{
  "model": "audio frame classifier",
  "dataset": "phrases spoken by 400 fixed synthetic voices",
  "train_examples": 39062,
  "gain_aug_db": 10,
  "n_mels": 40,
  "hop_length": 160,
  "input": "mfcc",
  "spec_augment": false,
  "win_length": 512,
  "num_classes": 41,
  "output_stride": 4,
  "arch": "conformer",
  "norm": "layernorm",
  "hidden_act": "silu",
  "mlp_ratio": 2,
  "head_dim": 32,
  "fused_qkv": false,
  "qk_norm": false,
  "layer_scale_init": 0.1,
  "dropout": 0.1,
  "inner_norm": false,
  "moe": "expert_choice",
  "drop_path": 0.05,
  "num_experts": 8,
  "moe_every": 2,
  "expert_mlp_ratio": 0.5,
  "experts_per_token": 1,
  "shared_expert": false,
  "subsampling": 4,
  "layers": 6,
  "width": 384,
  "positions": "sincos",
  "kernel_size": 9,
  "residual_init": "none",
  "optimizer": "muon",
  "muon_scale": "original",
  "learning_rate": 0.0093,
  "momentum": 0.95,
  "nesterov": false,
  "orthogonalizer": "newton_schulz_5",
  "adamw_lr_other_params": 0.002,
  "max_steps": 7300,
  "batch_size": 128,
  "epochs": 23.9,
  "lr_schedule": "step",
  "warmup_steps": 210,
  "weight_decay": 0.2,
  "adamw_weight_decay_other_params": 0.01
}
Rows from block 2 of a small audio frame classifier, named by matrix and row number. Rows with one number belong to one neuron. Each number is 500 + 50 x the weight over its row's rms, rounded and kept within 0 to 999. All counts start at 0. Numbers have three digits each.
After each neuron's rows are labels from the 100 clips, of 14976, where the neuron reaches its highest value: "responds to" is what is common among them. Only what is clearly more common there than usual is listed. The data: phrases spoken by 400 fixed synthetic voices.
# fc1: first MLP up (model.blocks.2.ff1.fc1.weight, 768x384), inputs 336-383
# fc2: first MLP down (model.blocks.2.ff1.fc2.weight, 384x768, transposed), outputs 336-383

fc1.553:503447452619547366484444505477548557490498487398483465577627509457451473480512492541535531404504385526526412455497480569508466501477594486441481
fc2.553:511414564494437376433547499459497435426466505496465450516500455437522532482517562553423477497486534460418506526592441456533424488544423520478529
responds to: /aɪ/; child-like voice

fc1.333:511453501523525546596496576551554547516435519400492421536493534458449444518453660525488516508518537484545545448496533468436418504483564479533516
fc2.333:498473525501534490534523571575609542592437500511524462450546566514453572464494466560479526422511478513370512435595654487462488538457529591520438
responds to: /b/; /g/

fc1.60:542516583429509529578427493486585531566418531501428473552445554589525535473480491531485601441504557517517422449470469472489485514445476465536348
fc2.60:441451432547531537472516556524545438571428503541456502474503503431474455421500460487557478516520517540484481529495470520596555483492405588534623
responds to: /tʃ/; thin (high-pass)

fc1.751:451604508391603508465539500444463556587452512538361485518498456515370550496485573505530450448471482479404522500448457408475449534438538553578554
fc2.751:434442526529512443553471546542627428497621446491439541539512596504617480521417466546511497497586532490595506489378508505522520453548489531459565
responds to: /s/

fc1.97:578469507515537535419449501498450530539435459525500586485505586594495514508501466486499574492526470580429531523552576540470525557441564556470533
fc2.97:483523486370557514451503572518511506437541513406459541659416441447474492485518494496485477488529576552513570457471519549445449511557491538518532
responds to: /h/; child-like voice

fc1.434:516537437437508516600547619515489507541530558560522491487451479392420357346509484471479424540562557469477527430451604500545406467511479479459489
fc2.434:531492461554531470431401531481564504441484524437510499497474491513532547501471491395417474551475557544539499544481523447547506560521437526507543
responds to: /tʃ/; /ʊ/

fc1.595:447615473592485450529445438598561513582448566398511504566497489443506522576396506468477580596526435432441483501462437549466404534591398463484518
fc2.595:441546539483465444467493548496541473531537499472489460482494460533440462559497512545411505443500447482427530518506502366542568496545563500460530
responds to: reverberation

fc1.730:452506588431498494463427515474607489445505470503514468543493450491402502551484374410544474480501534478501545529369508478552435462507483433401521
fc2.730:427447422525459464461564582512525534493445581446469568410445505504521491382503543488494414465522398546482465539560460522490506499492493484518465
responds to: clipping; thin (high-pass)

fc1.366:627471508409533640455513511569447542483493523529474499502527512481485514516529481400454579519540486439398456471558364419484472534455451474488581
fc2.366:537528450414518452546482450574490598543484529378469558462514432567506495462551460432467443487515456484538463497592456576520564437494518512485501
responds to: clipping; muffled (low-pass)

fc1.158:569546537433479501471465541549538519511499518505522450497439425528495468518543579509520421524441546514508566498536435477461430497567511479482543
fc2.158:581480384543461502531442452487483469442460465459459473483525489470555566493502464474535565463526483487504478511571493465529510521452376553518463
responds to: child-like voice; thin (high-pass)

fc1.580:441565525617462451502520509478527489547618483489517548456547504522412420576501520410488561414429579538552492531503460500367480516490524421523412
fc2.580:391515526413498530490509484480536424503563529511528564547485438533506545445524535510578491551539544462488545505595521445450548501499519405504470
responds to: reverberation; /p/

fc1.178:467500547538560452510461439500435426548454466524504501477536557524495465471454470562546502502591509549506462453561501487537464576525479492540567
fc2.178:427510503523447474518548534524459554467515522540435473531530425474407512590634499533486381470457532576455563544435450514458478534559430446517501
responds to: /s/; pink noise

fc1.238:510576470473440525525533504394486436637499530490445510499516446550567470499532535503472408516413494473578486496528493521528468473514382507451467
fc2.238:546342457513566480398498463610546604501492532517511544532528561486478587385504534478390579579612533456428462455474444514427528561424526541567550
responds to: child-like voice

fc1.567:422443513542481477494564446543458481481518535600535481533447453442506483526430477484526451551590560484444450504501496522528431432487394486582443
fc2.567:527635459449457515547419445470507472526544502471483529494473493485503471423514458532476484475521587491477498498467563533534502518474570427607579
responds to: /ʃ/

fc1.429:454515459542483497464448534548568474507540567493510469472526489506502559572578523584497454502558466541501542466546579483498452521430478473529483
fc2.429:511477576525553470546484541497441423511551526497563483501496647413526471511473484507526487485455450535473440535533437534508531450467534458467544
responds to: child-like voice; mains hum

fc1.221:580544558569474490513486467439509469505451530473526479503431511596437495544487503415461476482501498520448508500541494486517483551474465521500516
fc2.221:514500483473479467510511540523532590430579564481580421478529406433570566433508418556489602515538509479558528498486484538498520452578525522428402
responds to: reverberation

fc1.581:484540512529536450517427457514508535500547418512513477511543455461380660386461498452532493579518470515484460538404572479474472540476578466448431
fc2.581:478513527562491626536524541455513348412491488526518484485464550538563370521571480506542570426448467536522562493542472385536543470486496509518396
responds to: child-like voice

fc1.584:508561455528514511486526535549411518478438459507480464441511534434432463499470456562397446531429606439390386607500473481439500446598452442478502
fc2.584:494513507472449493484445457563428534489533482479433508553547529542453480544478472507472555463468517462528500486563413544454548477442480502547510
responds to: /b/

fc1.147:511433510506617464481513528499470496568533446584464423463522552567516493548466518446470566535490547534404419507447445463499438519579462526558523
fc2.147:453559388528510590485532405554545563455515497533506543422525523553457525514562525514531513473539545581550545494452507399458560440553424422544520
responds to: /b/

fc1.187:468467492533450441418421523441501553523546536461460524574448540465416539480532452558408482478433472438541471455481438585455468457448505514551408
fc2.187:504485448442592480535497473547572543461502544576561479473517489558524491475456494523573501494504489477514547532443577458430524508515522484476535
responds to: reverberation

fc1.645:497485424509497479438431535562534589504527559519443479476482469505537512412501567470528483531554477503478541422551471554513450434536459568479387
fc2.645:436382486466479546573552477457480494458498527518535564472493499507430522507537436423413543454412466514483560490443488480475563574469513454402560
responds to: clipping; /g/

fc1.435:514415517453438501500489583492478455534506520419506477505417537521536409601471524484428516563484606438473468477555437517517527479423515473452442
fc2.435:483455587485518485524464542457470518449478538448526437503466498449435545400599463565482505427479466526494474530559518497497451517478526521464489
responds to: /aɪ/; child-like voice

fc1.335:536472508490563493472406466495495435450511447483559501561449482449446477476441540558547490457546457433565408432480430519447442560462505450498481
fc2.335:448495510436471550558477440515434506537491510402489483551472485348485498476499530480508489559505460456563538466419468473494534510490479470475484
responds to: /tʃ/

fc1.698:442532507465510648552458522514543474571420544471521465518538460510506479510560475568556525413492466477483506480476478401530487489534421445427503
fc2.698:587408552505466482418480534488493524557548447447497500571537551517489450509432544517433524489555465527527457549506506530525588461480560566592398
responds to: child-like voice

fc1.249:535491519596517496503542345475456516572530502471474474489483511512502534429490487479427484315464471460492431535555577474443474478531466485512508
fc2.249:503487504449470486482473391455526445468489452568488501458506500502421556495481440528444542453476473502530505395567474485484519502551491502486478
responds to: /aɪ/; reverberation; white noise

fc1.156:436464524443483562451499402464515438512530406494446467543476517478438510515452469499502609465462440462413381504519455511551473545521631527544504
fc2.156:506475499491481611470522488505497473456518462461539482556498558578501548454496442461486546561533531506459444553600450505523357604498436420499496
responds to: /h/; /aʊ/

fc1.767:552537414367481498428541512447528552511495459510529551525438480576452408462486429457554395546474593560499542512481486440421450426467418505511477
fc2.767:543544493595484514406508497546542498491502528490490506490478439429522472494518474508477600457520501452495583455399423488460420543514509464472541
responds to: /ʃ/

fc1.2:511513540559521438578508524470511522494555487403479544523647423563521442430516467507544500478478499472433544507551489400587434540562523470471500
fc2.2:541497505464600502575512531462470519406386531415508404591615512410441503440464545523549450455446489488508581552648526529523452519528433459446484
responds to: /aɪ/; high voice

fc1.618:557445519423609484520544520461515508543476508463493530461461473377518471585510504536529446526419513567476514427545517498447449509581538458463498
fc2.618:441415494522499603532517502464462490554469558481458472467526446492553484549538559441504530507445475487406458448475523519516366575528544542565419
responds to: /b/; reverberation

fc1.350:478444562481493529500462604465431482475402466522564510513519459496456437548541554496569506479442520451518534501523543454500468534469555434411554
fc2.350:533522400616496596503502517527490562521534549486477550471482485515412542390463540434531505437461536567518362510486453476554567450445548537481417
responds to: reverberation; /p/

fc1.70:527559512496434454585439485414559467452490516474426507433521482518493451472512402470454465531478494627385604464517486579494549553519467509450499
fc2.70:486548564487481525415533449612500543581420548515487481529450463541477550516494452511477436471539525424401548471559419446481543475497521490505536
responds to: /b/

fc1.216:518527542587602437509590520480540526550498466537512538532534547591532567468359488502595440468500568515448501449472562421491605432419504515452469
fc2.216:551574596468531431543493447553400530502516586498618494510451465566578411501488504500553497515489515429432473497524472565539496483490526561554424
responds to: /b/; /p/

fc1.605:502428430511511501501510516462393523546423496486462466438487457528404580510454508510495468492511480468513528542430466570446474530491502509450449
fc2.605:453554512547463507554469426478496522389536534598453484481494446507484490557422410516497494455370465536430482463480496517481557511572380470560508
responds to: clipping

fc1.218:554526543452536562493493528580428542455473425512526498519497505466511410473476533529578418500445519556610581449459553546530481576416436511457502
fc2.218:407549523481502513591552464427549528538434492484477496501517448392478450416493550553487503506490527513509474470454597474498449529518410485614478
responds to: /tʃ/

fc1.85:524549479542480512556523601546529501546558498449416564503555456471441484444374441461514424578411533513453483577511399475414497564444476451539583
fc2.85:490518546463534504524518461398564458483600491508524430529469559494566481503557473524491613544553491508524410560559462623546463444514516417503547
responds to: /aɪ/

fc1.607:393539424528540527484601454492375519562461474488488467437418478537451501565502496549517471494421682475479456453578454508499574483543490529498508
fc2.607:582561479476494482518546464445539555495635521484460426420512452502419452536431484510583555491444440385567571552563494430472362467513454450444530
responds to: reverberation

fc1.78:427419461463420465560426527473582460451440533528529425438508484378527524457432494444387463461416394552548483474524537531533455609548461517568469
fc2.78:448482539468541480535464484557568465536506520375556494597439555514396518583458583555510560493495510514508440544599490498550424446511467525446515
responds to: /ʃ/; /p/; /ʊ/; muffled (low-pass)

fc1.728:402515606515601531503459544460458427478464511433517535507483478472507558528501504522518441431506577465529494495420514467496586503412425451497473
fc2.728:471555475567356535527459528535479465495438498621428397487518592501472531491531524517502485527536431432535491496555457483402469483509505520469468
responds to: reverberation

fc1.282:418414447565510524432418470480560499463504423599423355506508455432517453478505498445445470556524398514511485418517502533537454497512460467446585
fc2.282:454468518515428521529460487442513570541466487477539558524510449428398582552413539525521491460459468448491485516570487409407508542499478511637492
responds to: /s/; text has "sister"

fc1.619:608496475529491518468461478477495489591448496463470590480508537435456424523447539481411476481445514435401533526537511487490457338519502472478560
fc2.619:512492411445430554509499437492533550498487510486520543496588532519576466498541524520526458539454462484446482470509397465550552511550490480500464
responds to: /b/

fc1.505:454534555538477469453479579371518533463553474499549487437468490534439495521587523493593445404528502494490521439602493481417507360408514393527457
fc2.505:518511501522453561541450395606588410470525538530468457531490548506505525411483535389533497526461558512458474536436365501431496540542452619444467
responds to: child-like voice